A small image classifier, trained from scratch: num experts 8, batches of 384.
Rows from block 8 of a small image classifier, named by matrix and row number. Rows with one number belong to one neuron. Each number is 128 + 24 x the weight over its row's rms, rounded and kept within 0 to 255. All counts start at 0. Numbers have three digits each. After the name is the row's rms in percent of the matrix's.
After each neuron's rows are labels from the 100 images, of 14848, where the neuron reaches its highest value: "top examples" is what is common among them; "colour at peak" is the nearest of a few named colours to the mean colour under the peak. Only what is clearly more common there than usual is listed. The data: rendered solids tumbling over patterned floors.
# fc1: MLP up (model.blocks.8.mlp.fc1.weight, 1280x320), inputs 160-319
# fc2: MLP down (model.blocks.8.mlp.fc2.weight, 320x1280, transposed), outputs 160-319

fc1.465 094:141096171096125151136113150119092166144151134150108136135121099062138124115138121120113072063092123071112133126085154156118138144121109106119101124148171149139120133151130165162099138090123121141142101124117130115141142105049126136121143149151116141115144163133142115131148141158130140134065142153116132114106117152105151095133102118139147122155130134100141140135124128193122127104132132138130129133137117133097118106112160149139129134083121137046121110087115115146122109119068125
fc2.465 100:122139142104173091142092169152131180160128115116140097114136143117135118160180121094129106131129149175139100147127171147119125107115129133103111150130079154105101153139104117161088153104110175181102138121134139124141120149134125133097083141188157160126058141139127167137099105096190136141113130146109155109118174092101107101140118108133145106121113112100138144105132150163189106089146144146099149126135171156117126099136130120108097177148149132129135092151084099155108171129142100
top examples: count: one; black object; its colour: black
colour at peak: brown

fc1.295 102:177099108118078140149158111125106121151136152127131139087143118114129139141096157127101086167185125158196211120123082175092114096168133127156115120168109124145140141154142087114131162112137124130159105149125114095114122106120145149099132162153114154122161112119131106109087092125087115105131142114108098120177104152117100145112121136133130147103134092120099130132077145139144099104165151142163145147134125160136175152095093123130124114118113146089084105092150103152144143112172109
fc2.295 083:140104138117165132134132168135082122100122130149112099174098145120132140129153136132141165140123099142141073102136110115034092120124154116142165131126122153138124156113104167141101107108112114144114113147117116120136115152138120128133150109169144132083103143137181129151104113131140115117176185142101102158164135153079096092116160126114140141135117123126136146136124176160166137144140136117129117084091121160094136097176096150112100060123130125099094179148105164097093140135154099
top examples: count: one; black object; its colour: black; its colour: brown
colour at peak: brown

fc1.328 098:153134099137124106157124124143127129133135088147157135104140121186147116110165130068156110121111118075141117178105136105097137167079126135127161098107111102104148146103137110145131153103122165139112115125127092174144132121120175118102154155102154105111132162120135130124161102118060107146161135091166101142090101104159171167153134133138096083113117131146088160120133106099091181159143122100161140122096117125148080121135154120174111119092145107132166087147122086123127111146123119
fc2.328 096:150100149158124095128112114130124124119111138122089114136161100120103111155115152149136119147156143151144069113151128094112154125107128114170100136163139164130141169114146121108105140153150139118148153099124108157120126115146108089129126144141107109168144123123118152130116134133123166125140150131146128102115166117144128123162047130073146110123101120078134085102134100116147127155143136135143105123096094111183098175118136182131124148152136110114119085140098125080142088084115168
top examples: black object; its colour: black
colour at peak: brown

fc1.247 100:099124146110127131110131147118099138112127121078146093123119089093137117145102136126144131083186129139101128114109117155120097119161176133130157090142140127118148149122091148161119117102145137124136109117133145152144136206153100124080130144120130153144120180170137151091151123102142150112196120171129099114138078119110154112098103181112090121152096136108154083132101162153144140154108150153174179120185103111102176148140109083145137134108143135136145135106142144125147143140130130
fc2.247 095:096120100090099113202123092142123139130154089152126123209143109173157163149153163110108143110114155129128105124120088173157125109102109133098123166139108067101148134158116118140112128135137106115106167111157152138115126150140161075134121160056110107130139120122138126120086107142157077115147109094139139157130101108122151104084130150141157160147091137118116118126116146112098106162147181170119104114108127147118143140142152129120122134141114151152114119098118148157133116094119139
top examples: red object; its colour: red; count: one
colour at peak: brown

fc1.574 096:110122099099101135099121174119117142141068143101131107150145152109154103170108144117157092129106128139133113098136128130150139103108112155087116079153128117165112152139140138131139115120124154140129143122154097151109070124165152118153147066137087125131105091109108121106163159134133092121100116124172105137105169117050120115111125136133122147156141167120111127118189136115150124124130144099160122107101122148124141129113127102159113158122084109088079108125092096132116113120104133
fc2.574 110:119117113106112084114123122167111111104095181128129096151104102124107108141094109162136113129109107142109109144103158048112120142117136120134123068116092124116143134122143086136154110111119118149129104083151120107151130130126113111113159130116159153089151092165141160124152093093097112098106123109147101117202110156124157139113129102102159158092119128113135127110161149166130139116084135153115125143152138120139146143074140095150146134162132150096132143139101178149136167138162146
top examples: count: one; brown object; its colour: brown; orange object
colour at peak: brown

fc1.335 100:134152134106096135174167146115136120101158145174121175134144114123133121084106173127154141095151110118144152160107156144156136184117110144092116096152158150120156130121157140085125082163116158126153168132111160112149150113117131121127121094193138125103122102144116100106138114121132124126120139096079134126093117093127111096150166156111141150128118137121163142169136107134153160057092125169108110155122092135122134121139117124133134104150114116170097168159155135103158157163187073
fc2.335 100:129082078176123073135150112126142159155133140152142113126128125081108144098140131092138118119158110146182158150160122136154135136096162116161127100102161119118113157097104166117118096124118142167159137044161175055129140163173107118098110130136124165108134156115150138163123110144127133151133133105128153119137092156132148097148126147117121156125151110121101146122117134142139117180137120162098150120149117111108173137124096152110120095102124118117151140121133081118086143141131143
top examples: brown object; its colour: brown; count: one
colour at peak: brown

fc1.348 101:089124095128136128134095106139129131151113097125167138107165160159122088151149095157126054133113125110147101150128145180140158182123134112119147109142136133129136129128156109111105121130127128127125124121107113140057123143111112128169109123101129119141127138123120090080132093103124101157124142140115128110109131132121102137091143110091127188121101108119142150133105094158103098116095139160123167122126121156149133126114168105111089059110114150133114127164134118137122097147156115
fc2.348 092:151129120165116153143146089123125111110089146108101137109113151161138140167100097112117109085086099088117138071101164149122137118139142128159128141152101110115114140153145134147099108147130152128117115126143089129164133103145081085131101114115121107138110102109127068144140135161118132151131134166115120136139133124136103144099129119075150127131099109104162089133139137134137102156093081134104119122119102103123128121116137129141115117156141111102122126112111141133069139158145158
top examples: black object; its colour: black; count: one
colour at peak: brown

fc1.512 094:156118130157109111137117118128094125137147142105141160105124126126140133116117168118118061109121201106117120139121123111174122140090159094095134086119169079129116142119150119073115119134132118162194133118156120118128125093138123118133162117121079150120111128098139167118101135170088110138138125110134129123116155106068081096127162136128143111152123162144145123111137120129164146096157103134146104117082128055104124144131102137177144161150125150104082120113141156140108075115127104
fc2.512 084:155179090111140118157141098110165175109097180118136109157089107123113128098162090118161099129127117059090148128157120163147126090118139114124122121149137120119143109086169122090119076111140135128117111151107140067128106147094126155151105140120122122100111172118127091158134134145132124111164167152104103162129169171116129159162147143130121151125174131167147180122131128176115114156103175107125167159128129119129096107091119128124112166150151149135136129126169106153110139127163154
top examples: red object; its colour: red; count: one
colour at peak: brown

fc1.544 105:145137160171110130133132112164094158109117102126130097158125141122122148094129154117159079125162126134129110143166137152149139139126123157158167104131120109182103148142116138127082100166135148094108115134115151128088104144134150079119184138091110117176096151094131083075073079114109157152142149137138118126107122146142128136111135159098132136103168110121185111159146121150176136130157081148132121094094144103151123098132087089149137106124141152101161151120150105134135075170154100
fc2.544 108:103162047109080140123090149123137138103138116160145153131145102131091137140143171151129128165082184125144102154091119164168135114134121148118126079140113053153134177112119109165122112122113124143116172133133123166121156123133102187121135140113135094109082122164158118126091108127118109129077127145103142119134143116156143148131088084156161130149109125130094119130143096111142133153145160145095119170109151096115112139156131166096129113165153109092135138114124132096107136163135130
top examples: black object; its colour: black; count: one
colour at peak: brown

fc1.351 105:148116114165098103102135148131144144068098126145079152145117105152137139106092183156138155132146132141165122139109130118186090088114151123118121134192147132118046120115113132113107154176149090099099115111128087134147130163083149123136139142117138135123098130080141141101086121150150152161148155125139157117164154134127090131136132095123115105157155082164172119120090127126169166132143117118126116140159117105131121148127118115142147174143164128116123143123110098114124081159111112
fc2.351 121:156155164119162144132122119116119125087086157157132139088095136152088149135115101122132146129156121094087111149124149126173124137127151119146108139155108109098084158124166120130114098160073137122114139133105068114142112140136114124125108151117131120124135127105130153156145132120122128134167124107150161160138090183140187151100098093076154151159120146134102087123129153122134157114107201123178145136107126053116132148150120164133117113150128110163119089118160093120101116155129086
top examples: pink object; orange object; its colour: pink
colour at peak: pink

fc1.8 097:146145126114129153139115155151108143099108091078180099124096128131133134161150103114151127164130119110149178101150179110119161134163159116113105101136112159120119115089139137165130145128085196161108089124123136111108184084136107073099099153178126131129120152163095152148158156114128109131126134178165145082094133103125091131112140128122124137185125130142136130124132164094138166124151124138148086157134126105128132147126129145148097104155125154112137117093130115158139133126131135
fc2.8 096:161099114173163091101150101136090117099146095117096117119132128149129107157106114190140180120141139150148148109121091144133139110079148148087083161134093138162124104141180123122112131134118126133151152131149121100126130106102129133076168122127102124099098124160087190124146176120134116106180116132139097115158127135123151121118108156136127203175130124085125152105149128132158128113150122143117135106125127130117121094135095079096143149149136132158104182100127163130133134094152164
top examples: red object; its colour: red; count: one
colour at peak: brown

fc1.171 097:101096152159122117130141132115125127116075126144155071128082143133140107174140130079134131109118149148188116138133127159100142116126116067136148129162133107150179096158127075160134160110081109147125119143148112098151126129145116121131154107096129090129187128175097125126089130143106107117143156110077118121171131120125115139120132167147144127146147104118145120117136115111115131099123103112133093139114102157157135156107102125121125078132157122095120123067132134125114105157105106
fc2.171 098:131134133129119153219165144126166140123128068118137129096125117181126093141176112150120160129142080099134169143130148114131102110122139137068151123111128163157130142170104171094164086130117064108164105140131141088126135136147126070170133088117142132121111084128140122125128108087113114138131121144168135113137101100139125105141128070097152106137159153156108138146102152132147132140094076126099123167111131114129138126122119093137115118119134166147169111096131168187116104124142109
top examples: orange object; its colour: orange; count: one
colour at peak: brown

fc1.128 094:140127119123156156116105134122162144117090117107134149074110135110123131141106168162102090131117166133148159094143140135116136122123082113120110126096130107155100147116176121105125129204116166149134136121137120123105142128139138131118140149106104156156176148079130118106136099167044139142116127136106090147124153121105085153100110137091151129161138128123130144122105102136148139159119099096109088180141173163142122134110144167125113094135143142100110154113120074141144152136083100
fc2.128 113:109114145159094166148107160119128120140101087110135093123147137120142100111138172125135111142120156150123123124129146147141125148137143108138118057109139085142134151111138160129065118133066168119154129088124152102210112174138136108107156138147116151139144140120103109146122150113145123146121125176136133161105099112146166162141125130106106117151130120065149132128128138157139135095141167107128120121117099166107094141073153098130155129157108111135097102132131165114108125123115106
top examples: count: one; orange object; its colour: orange; brown object
colour at peak: brown